config.yaml
horizontal_flip: true
translate: 0.06
norm: "batchnorm"
activation: "gelu"
stem: "deep"
init: "xavier_uniform"
shampoo_beta: 0.99
precondition_frequency: 32
one_sided: false
warmup_steps: 380
Rows from block 5, named by matrix and row number. Each number is 50 + 10 x the weight over its row's rms, rounded and kept within 0 to 99. All counts start at 0. After the name is the row's rms in percent of the matrix's.
# c3: 3x3 conv, stride 2 (model.blocks.5.c3.weight, 128x64x3x3), inputs 48-51, a 3x3 kernel for each
c3.0 098:45 40 53 44 42 61 46 57 39 51 57 61 41 38 56 40 31 53 46 51 59 47 52 47 52 33 34 40 29 53 47 49 42 45 38 46
c3.1 096:47 61 54 32 52 58 41 51 45 58 59 50 53 45 51 44 50 39 43 57 44 58 48 31 59 33 42 46 51 58 47 52 55 71 58 35
c3.2 104:63 46 34 47 41 44 48 56 38 52 62 57 52 55 66 67 41 59 49 44 25 61 50 57 60 54 48 31 54 58 51 53 42 59 39 35
c3.3 092:45 40 60 48 54 52 69 62 35 36 58 53 58 53 47 72 43 63 57 47 52 57 47 46 61 59 59 49 52 63 57 48 57 74 50 52
c3.4 092:55 41 40 36 61 20 44 46 49 48 47 31 63 63 52 56 71 66 51 56 50 49 50 24 46 53 59 54 55 60 51 55 48 58 45 41
c3.5 096:42 34 48 29 42 57 38 57 60 63 59 51 70 43 47 53 35 41 49 37 44 53 48 29 51 55 45 50 60 64 66 48 64 66 61 54
c3.6 094:70 65 59 61 35 56 54 49 35 54 41 57 53 65 38 29 52 40 48 54 62 59 44 56 55 57 56 50 49 44 46 43 51 54 46 51
c3.7 087:55 45 55 53 50 64 44 63 64 41 37 54 45 51 34 44 44 48 46 39 45 34 40 40 45 54 48 47 43 40 44 57 38 48 44 41
c3.8 107:49 38 26 61 57 57 45 48 80 43 44 46 50 54 25 44 53 37 59 69 48 57 49 23 58 56 60 40 48 40 47 42 38 57 52 53
c3.9 090:30 47 55 20 71 59 20 57 56 47 49 47 40 41 56 51 46 55 59 39 67 45 47 47 31 49 58 55 57 66 62 48 63 57 54 70
c3.10 092:52 32 58 33 42 56 16 45 62 54 43 41 57 53 45 54 66 49 51 36 51 46 60 45 55 53 70 57 55 54 47 47 56 48 50 39
c3.11 103:17 43 53 33 39 47 61 64 36 84 56 45 66 53 40 45 45 42 62 62 66 42 37 47 37 52 60 52 55 49 51 61 54 58 58 56
c3.12 088:42 55 66 45 42 52 67 55 39 52 50 59 50 43 58 42 74 54 41 50 60 49 49 61 61 71 64 35 21 30 15 59 18 26 07 26
c3.13 101:50 50 59 59 53 53 54 73 43 31 58 31 44 56 56 50 44 51 41 55 56 41 49 48 53 51 47 54 54 52 77 59 67 67 68 53
c3.14 099:44 32 40 49 39 48 43 45 35 37 66 54 42 50 56 42 67 61 45 36 48 42 61 57 34 32 43 55 40 46 51 54 46 67 49 51
c3.15 097:42 51 24 52 51 50 37 57 38 63 61 61 59 41 49 45 37 42 40 50 46 38 52 44 57 51 47 51 58 65 47 55 42 58 48 50
c3.16 100:59 54 53 21 56 52 46 41 35 45 51 31 57 31 44 50 42 61 68 52 48 55 44 46 47 40 47 45 57 61 49 49 63 45 29 52
c3.17 095:58 34 44 53 53 25 45 54 51 50 80 46 67 60 68 30 44 49 65 61 43 55 45 46 57 57 43 43 37 51 33 58 18 30 35 25
c3.18 100:54 44 46 51 40 63 44 41 43 40 32 34 36 51 15 42 57 63 59 54 53 46 57 60 47 52 44 37 54 74 47 44 85 45 50 61
c3.19 092:38 39 66 56 40 48 60 64 65 41 52 62 46 55 39 24 37 34 41 62 55 48 42 49 51 39 42 44 70 57 49 50 68 49 51 59
c3.20 106:53 36 56 48 55 54 59 31 54 43 41 43 37 49 50 28 48 49 51 59 54 25 47 58 57 59 67 59 61 60 52 58 40 60 58 55
c3.21 096:60 41 44 59 41 40 70 57 55 66 43 58 55 58 42 71 51 38 41 43 47 52 41 53 57 53 58 58 46 47 66 52 61 52 43 52
c3.22 100:49 65 43 57 49 65 27 38 51 45 40 30 55 44 26 47 51 42 44 51 50 67 41 72 47 45 58 42 43 49 44 51 48 53 46 42
c3.23 104:57 42 60 38 49 59 54 59 57 49 64 48 48 38 35 62 50 45 59 58 40 42 47 47 50 38 43 62 70 63 52 47 66 66 74 62
c3.24 095:44 46 59 47 56 62 61 58 49 42 38 48 51 47 34 38 56 50 50 40 37 47 51 47 41 62 43 51 62 58 72 54 61 67 60 73
c3.25 097:35 58 48 48 48 46 49 79 51 41 63 59 62 46 58 59 40 38 43 31 38 27 45 53 41 74 28 59 62 52 71 52 47 69 96 47
c3.26 092:40 56 56 54 60 57 46 37 45 67 64 54 46 42 57 70 53 58 44 67 54 54 48 37 48 29 42 61 52 51 58 57 47 55 43 43
c3.27 107:48 51 48 32 45 69 49 24 70 61 53 56 66 41 63 48 46 46 39 62 58 44 50 48 26 34 35 46 60 49 51 63 44 46 47 44
c3.28 098:55 53 49 50 46 49 53 37 73 63 42 64 60 40 35 81 63 28 46 57 50 65 50 45 65 46 62 56 55 46 41 53 43 48 46 46
c3.29 094:56 58 51 48 51 28 45 31 66 36 36 66 49 46 55 53 55 58 52 49 62 57 55 40 54 34 28 52 56 39 57 50 47 48 39 42
c3.30 091:44 47 59 50 49 45 40 55 57 44 42 42 57 44 42 39 47 36 48 47 43 57 41 35 48 58 45 61 49 78 50 56 81 60 59 70
c3.31 105:43 55 57 59 56 43 55 45 53 50 44 46 44 59 40 63 47 50 34 35 45 48 52 54 52 49 54 68 60 46 50 47 40 57 46 41
c3.32 093:39 46 56 62 54 31 58 54 51 36 69 41 34 54 45 41 50 62 53 27 54 46 53 46 42 43 47 35 40 68 35 48 36 47 45 48
c3.33 098:22 39 29 48 48 60 73 75 68 47 39 66 54 49 22 34 41 66 49 36 46 17 53 49 37 39 42 54 49 56 52 48 50 63 56 67
c3.34 096:33 39 61 48 47 72 53 48 60 52 28 51 48 48 50 53 43 45 59 34 45 58 50 56 45 49 49 58 46 43 56 55 64 39 60 58
c3.35 104:51 41 46 57 36 42 55 60 23 38 47 47 25 43 59 56 62 66 47 61 54 55 53 61 63 49 50 53 44 39 49 54 36 52 33 39
c3.36 096:49 57 54 49 46 51 42 34 49 50 45 64 47 51 58 51 63 47 67 47 43 50 44 58 41 53 51 81 62 55 65 53 73 55 35 47
c3.37 088:40 17 35 58 67 61 48 44 55 31 44 50 52 52 51 53 49 52 47 30 37 53 64 55 45 38 45 42 64 47 55 36 57 49 57 50
c3.38 103:39 47 68 37 43 57 42 57 54 61 48 59 47 43 31 57 37 28 54 47 46 48 43 53 55 64 54 51 40 62 53 64 50 38 33 47
c3.39 110:49 46 61 37 57 52 34 51 54 47 32 39 60 58 45 48 31 49 30 33 43 39 49 47 44 60 60 60 39 48 48 46 47 54 39 39
c3.40 106:49 59 60 56 57 48 52 42 50 43 51 67 61 57 72 68 85 78 28 33 36 44 56 35 47 35 47 58 70 54 58 42 45 44 42 53
c3.41 102:59 76 64 60 47 53 66 34 26 45 30 41 50 29 43 62 59 65 38 39 51 51 49 51 59 44 50 44 47 34 41 52 51 55 51 50
c3.42 095:41 43 55 35 62 41 59 49 55 57 36 49 63 33 61 41 45 60 41 41 56 37 55 59 48 49 60 51 51 49 58 51 44 55 47 53
c3.43 095:44 53 67 37 44 40 51 92 40 55 42 45 36 52 35 47 36 46 51 52 57 50 54 57 37 59 55 45 52 49 48 53 44 40 40 43
c3.44 108:50 59 43 48 55 58 44 32 45 43 38 41 46 46 43 60 39 42 57 41 49 54 42 51 58 64 50 41 56 37 44 40 48 52 75 58
c3.45 107:56 38 35 69 54 28 43 43 33 36 63 68 36 48 68 62 59 61 30 22 62 43 52 55 62 46 60 36 24 42 31 56 30 53 35 40
c3.46 093:40 62 68 59 62 45 38 39 55 58 38 48 60 53 48 45 48 53 42 54 57 45 39 65 47 73 51 54 49 48 40 60 48 47 58 47
c3.47 094:52 45 38 59 54 79 39 41 72 57 50 54 42 47 54 55 64 50 61 43 58 35 56 43 52 43 45 54 40 49 59 52 41 52 73 53
c3.48 108:36 48 53 46 42 51 34 51 31 60 25 35 43 53 13 47 35 48 51 29 39 42 52 40 52 48 61 46 62 57 65 41 68 54 66 52
c3.49 101:51 47 39 53 54 69 34 25 55 66 46 60 66 42 53 58 70 48 38 56 39 48 52 59 46 52 48 43 50 36 40 45 46 41 31 17
c3.50 109:42 47 30 64 37 56 64 56 56 48 69 57 37 49 52 42 40 50 33 52 52 59 53 44 55 40 50 50 34 43 46 49 24 50 20 43
c3.51 095:40 49 38 62 46 28 44 53 50 56 40 62 58 56 66 47 54 43 53 49 37 51 52 36 46 53 43 54 58 60 61 46 61 46 58 53
c3.52 097:74 47 58 58 58 47 67 39 39 47 44 44 34 45 61 56 68 65 44 59 28 67 53 41 51 54 42 47 47 43 49 53 59 52 58 40
c3.53 093:50 42 56 59 50 60 39 66 59 54 29 49 53 47 56 58 48 70 39 32 53 45 47 38 43 24 44 43 60 52 49 49 44 51 42 44
c3.54 107:50 65 53 56 48 59 54 67 52 43 36 39 51 58 26 52 53 68 54 43 37 45 53 58 54 43 47 47 52 46 49 58 59 54 52 50
c3.55 104:52 47 41 44 47 42 48 51 51 48 73 46 71 41 59 55 48 67 45 56 61 64 53 50 53 63 34 40 22 26 17 53 19 36 11 26
c3.56 098:46 56 53 36 54 62 63 40 44 44 51 46 47 56 59 59 70 64 53 51 33 49 49 40 37 37 47 49 53 45 47 59 35 48 54 35
c3.57 095:61 37 44 68 46 57 57 48 40 44 24 43 28 55 29 47 37 59 60 61 51 58 51 47 62 47 40 44 50 47 47 45 42 55 62 52
c3.58 117:59 42 49 59 67 27 50 42 45 66 55 48 49 57 44 51 49 26 59 54 60 50 48 66 43 81 59 46 47 32 32 56 42 51 45 61
c3.59 082:59 61 65 47 49 57 56 53 68 56 49 41 54 48 42 61 55 32 47 48 37 71 54 45 44 32 49 41 42 52 62 53 45 45 35 30
c3.60 112:63 41 50 50 55 30 49 41 33 54 66 37 60 51 72 47 64 81 54 62 57 48 51 68 40 58 65 52 57 60 57 48 50 47 44 41
c3.61 095:39 60 36 50 45 60 59 46 54 46 42 61 37 40 80 32 64 64 41 42 52 53 55 49 40 39 53 45 51 47 44 49 29 56 50 37
c3.62 108:34 46 42 57 53 71 19 74 37 48 49 32 60 45 49 64 42 46 49 47 39 41 47 49 35 38 51 54 47 49 57 51 40 54 40 64
c3.63 093:49 36 37 53 57 39 69 54 48 35 42 52 46 43 40 36 63 60 60 62 32 55 47 37 60 55 39 47 44 59 44 54 56 52 50 51
c3.64 100:49 45 29 52 57 63 51 42 42 46 49 45 45 57 47 48 55 53 49 46 59 46 49 38 56 57 51 52 40 50 47 57 67 47 60 36
c3.65 104:55 41 39 30 48 44 42 63 61 43 51 43 53 57 54 62 43 58 33 58 41 33 47 41 43 49 53 52 51 53 61 45 37 60 62 44
c3.66 112:48 55 39 54 55 18 43 49 23 52 56 55 58 46 37 56 50 38 52 54 48 51 54 45 45 52 37 50 40 45 50 53 48 52 50 54
c3.67 095:42 60 46 49 55 52 33 42 49 38 86 71 65 49 67 73 79 42 46 64 42 33 59 46 50 41 51 60 42 55 50 57 35 57 63 42
c3.68 096:51 52 46 47 54 56 55 35 51 41 36 54 50 49 43 43 51 46 54 47 60 39 46 60 52 38 49 55 46 40 51 59 57 57 40 30
c3.69 096:50 44 45 35 46 41 50 39 40 44 46 43 56 57 47 56 56 56 57 40 47 40 47 52 54 36 39 45 46 40 45 46 43 47 57 49
c3.70 099:62 62 56 59 53 45 29 44 63 62 54 47 60 45 65 44 16 66 51 63 60 45 57 37 47 61 60 60 59 54 44 56 58 41 50 71
c3.71 105:61 53 39 43 39 55 43 69 63 41 56 51 52 42 41 42 50 35 56 58 56 41 54 29 41 49 44 46 32 43 38 41 65 44 47 61
c3.72 098:44 84 50 42 60 55 41 67 39 48 47 38 34 52 35 41 43 56 60 47 52 52 52 41 30 44 54 57 28 48 48 52 40 45 47 43
c3.73 105:50 54 32 72 39 63 50 59 43 49 54 49 62 63 30 50 43 41 44 46 63 41 55 48 52 41 41 53 66 49 66 48 32 40 38 39
c3.74 095:49 63 51 32 53 68 53 17 35 62 66 45 59 46 42 73 64 36 44 37 41 46 56 59 33 36 53 51 61 51 51 43 48 52 53 55
c3.75 100:45 53 34 54 61 46 48 59 50 44 48 50 49 44 25 29 34 48 55 34 62 50 53 36 44 32 37 72 82 76 72 57 80 73 81 72
c3.76 105:36 45 70 48 54 34 55 36 35 51 47 45 52 53 49 44 60 34 54 46 56 50 64 44 41 45 36 43 66 61 51 40 65 56 60 74
c3.77 099:62 43 40 51 43 64 49 55 39 45 55 61 42 55 63 40 50 51 57 57 52 50 37 67 39 53 59 53 51 46 56 51 51 49 48 52
c3.78 100:32 75 47 45 58 28 58 59 53 52 35 57 30 40 58 46 57 45 44 52 56 44 51 46 50 59 57 42 30 60 38 44 48 52 68 53
c3.79 101:76 84 52 61 33 62 39 58 41 50 54 55 46 53 61 43 44 42 49 61 62 48 47 56 42 43 60 48 55 48 62 47 37 41 64 49
c3.80 104:53 64 52 61 60 53 59 56 55 50 44 48 65 40 44 39 33 68 49 28 39 59 52 49 72 55 61 53 57 68 52 54 50 49 36 39
c3.81 094:53 54 40 31 53 54 33 58 63 49 73 56 48 59 59 51 47 55 58 69 56 58 52 43 57 64 61 60 43 45 35 63 52 40 42 43
c3.82 102:53 68 58 61 53 59 44 53 38 51 43 63 55 33 48 68 46 41 32 45 52 50 56 50 31 42 46 57 56 50 66 51 48 53 48 50
c3.83 092:53 62 56 65 48 72 41 47 52 47 76 41 41 49 61 52 63 67 55 40 40 48 59 22 65 43 45 57 57 44 35 48 39 32 49 40
c3.84 096:56 42 49 71 67 36 28 52 69 45 45 60 38 56 65 53 48 69 61 44 53 58 53 60 56 44 38 34 55 33 52 54 52 49 46 45
c3.85 102:52 52 39 40 43 40 61 39 38 57 45 51 83 54 49 55 79 48 39 32 54 36 57 60 53 39 58 61 55 38 50 51 48 57 60 58
c3.86 092:26 56 60 58 54 43 47 44 47 55 54 50 41 49 43 47 34 49 46 61 50 51 37 69 50 59 65 46 33 51 53 46 58 54 52 51
c3.87 125:52 27 21 49 47 25 45 48 57 36 37 51 34 50 30 59 50 46 48 37 46 40 56 39 38 38 58 44 42 37 49 48 57 54 57 42
c3.88 099:54 41 44 45 45 68 64 61 41 47 54 45 47 48 44 49 57 57 51 47 50 59 47 43 48 52 39 49 41 58 37 51 28 42 50 42
c3.89 095:61 60 42 76 45 41 54 52 42 35 39 48 55 47 48 29 38 38 57 56 49 47 54 45 62 35 45 27 47 38 30 61 37 51 59 58
c3.90 092:62 62 61 40 62 45 64 53 45 43 37 52 43 59 53 77 43 43 50 62 54 53 53 53 60 57 39 39 57 53 41 42 50 57 55 73
c3.91 116:34 56 49 67 38 47 57 41 61 50 68 52 58 60 63 63 49 54 32 54 58 30 46 58 46 36 51 42 30 27 46 49 09 62 37 35
c3.92 100:48 55 52 56 55 41 39 31 37 49 41 32 52 45 45 63 68 50 54 45 41 44 52 46 49 60 53 55 45 60 66 48 42 57 41 44
c3.93 103:43 41 56 39 43 42 34 31 27 52 49 52 65 42 50 59 46 52 46 48 57 59 50 44 58 54 18 43 68 52 50 50 53 52 37 57
c3.94 094:55 61 50 50 53 19 39 78 72 36 66 57 52 43 53 57 50 36 46 36 37 60 58 39 43 44 42 71 54 35 56 47 35 67 52 52
c3.95 087:56 49 50 39 58 44 32 36 56 58 58 55 51 58 39 53 62 52 48 50 44 53 56 50 53 49 48 43 37 41 44 51 43 35 42 35
c3.96 110:49 49 47 50 44 38 53 58 63 38 42 41 49 48 43 52 52 41 51 57 47 53 46 48 50 54 56 40 36 55 42 52 37 50 50 51
c3.97 101:47 17 50 45 48 34 62 54 54 55 45 42 69 50 59 49 59 51 48 48 53 56 50 60 59 51 49 51 49 50 55 44 49 41 44 70
c3.98 113:26 32 65 34 51 58 54 52 40 62 44 37 55 41 57 46 60 67 63 21 53 57 42 51 50 63 48 45 51 41 49 46 48 56 51 44
c3.99 115:40 45 63 39 56 41 61 51 67 22 56 62 35 42 62 35 63 49 40 50 47 46 44 58 40 35 40 63 50 62 62 39 70 49 67 51
c3.100 098:59 41 39 57 51 40 50 53 51 46 46 38 53 59 52 37 53 43 60 51 47 69 53 34 59 50 27 50 56 35 44 50 29 43 33 47
c3.101 085:52 51 37 60 48 48 45 51 63 58 36 34 65 55 44 58 55 43 44 41 60 39 50 28 51 40 51 52 55 42 63 49 42 60 61 43
c3.102 094:42 57 44 74 42 50 65 65 50 54 37 41 51 41 32 51 39 43 54 42 38 34 49 28 36 42 34 48 50 57 47 51 60 47 60 57
c3.103 104:60 60 38 43 41 41 53 46 49 43 68 39 39 63 53 67 54 43 55 56 55 52 54 67 35 29 49 43 46 34 34 66 35 43 24 38
c3.104 102:35 37 41 40 56 50 55 50 47 49 42 39 63 45 29 45 51 47 43 30 60 35 59 52 34 33 35 57 62 59 30 56 48 29 30 27
c3.105 108:39 46 56 48 57 59 41 57 63 54 48 64 67 35 59 56 58 56 61 53 44 63 50 40 52 56 50 51 57 39 63 58 54 51 45 50
c3.106 102:39 63 40 26 53 43 44 63 48 45 60 50 42 45 35 40 43 37 57 53 66 57 48 58 66 56 48 46 48 60 49 55 52 43 58 62
c3.107 103:65 41 50 41 46 42 43 42 50 70 49 51 53 49 18 42 58 55 58 49 54 37 52 66 49 41 57 49 63 51 57 61 24 64 46 59
c3.108 095:57 55 33 56 47 51 45 48 42 50 41 62 47 51 55 56 50 52 54 56 60 46 47 34 51 55 47 59 76 74 71 57 76 57 76 79
c3.109 089:55 52 53 66 37 39 40 52 58 49 58 58 62 53 46 41 54 39 48 41 54 49 49 45 52 61 55 56 45 50 61 59 59 64 60 46
c3.110 104:48 43 50 59 51 35 80 59 22 57 47 53 48 43 54 40 46 56 47 55 64 43 51 52 27 48 39 68 63 39 81 45 26 75 74 57
c3.111 105:46 42 74 56 50 59 58 53 41 50 42 51 59 53 53 52 67 60 46 58 44 47 39 40 35 63 43 44 49 39 59 53 40 51 70 37
c3.112 093:48 59 57 59 50 63 49 46 61 46 43 53 59 63 57 59 68 43 34 59 33 55 61 66 54 55 51 49 45 57 44 42 34 51 44 50
c3.113 104:36 56 48 40 54 67 37 52 36 41 46 64 50 46 50 71 40 44 51 12 54 31 53 54 40 41 41 53 53 35 51 49 50 50 45 50
c3.114 091:51 53 51 57 40 50 21 57 76 43 44 38 73 32 57 80 48 45 55 34 38 61 43 53 50 36 49 56 43 30 31 54 61 41 51 52
c3.115 097:49 34 47 58 52 63 52 42 31 53 54 52 45 54 44 54 59 55 48 56 52 58 54 68 39 40 17 42 45 61 53 56 57 50 47 45
c3.116 108:67 32 32 41 48 53 38 54 55 79 53 39 82 54 42 59 58 46 41 53 54 64 52 56 46 60 70 24 20 22 28 55 34 25 08 49
c3.117 100:49 55 35 33 56 53 47 48 62 44 41 35 63 54 36 51 53 31 58 63 43 71 60 39 43 60 39 45 66 54 54 57 61 59 40 47
c3.118 123:54 52 56 30 46 53 53 33 39 44 54 52 43 52 68 39 24 42 53 45 45 53 48 55 46 50 43 55 47 54 38 55 47 47 44 57
c3.119 096:47 54 30 49 41 51 54 29 41 69 36 44 58 48 59 54 79 51 51 47 51 58 59 16 40 56 28 41 44 43 69 53 63 53 91 67
c3.120 093:61 76 39 58 56 30 49 41 51 42 40 34 41 52 56 57 65 68 41 55 59 43 48 56 69 62 48 52 36 46 53 59 46 42 64 41
c3.121 105:47 50 58 54 39 36 69 71 62 55 63 63 58 44 48 54 35 41 61 67 64 47 41 56 45 37 49 59 61 51 65 47 63 45 53 50
c3.122 108:51 45 63 32 48 71 35 60 51 62 31 69 51 52 61 38 57 56 56 47 62 46 53 54 39 62 67 57 36 40 55 56 38 28 42 37
c3.123 094:55 58 60 51 54 35 42 50 37 42 57 72 51 47 49 37 40 50 47 56 49 46 43 63 48 42 39 40 48 46 48 56 50 41 40 51
c3.124 103:76 71 54 50 69 57 51 30 46 51 39 44 53 52 46 50 56 40 43 61 50 73 35 67 46 54 59 39 54 45 54 49 57 47 61 73
c3.125 101:36 49 40 35 49 45 42 63 41 32 45 32 36 53 35 67 52 46 46 58 48 47 54 48 42 48 40 64 51 52 51 47 63 50 51 56
c3.126 099:37 44 44 53 54 47 47 61 57 43 53 39 30 56 39 45 46 41 50 61 54 40 39 66 34 34 37 56 57 60 37 54 39 53 58 52
c3.127 106:47 71 61 56 47 49 40 19 45 50 58 50 41 57 50 53 54 45 49 45 64 57 49 57 43 41 52 55 48 49 47 53 55 48 50 53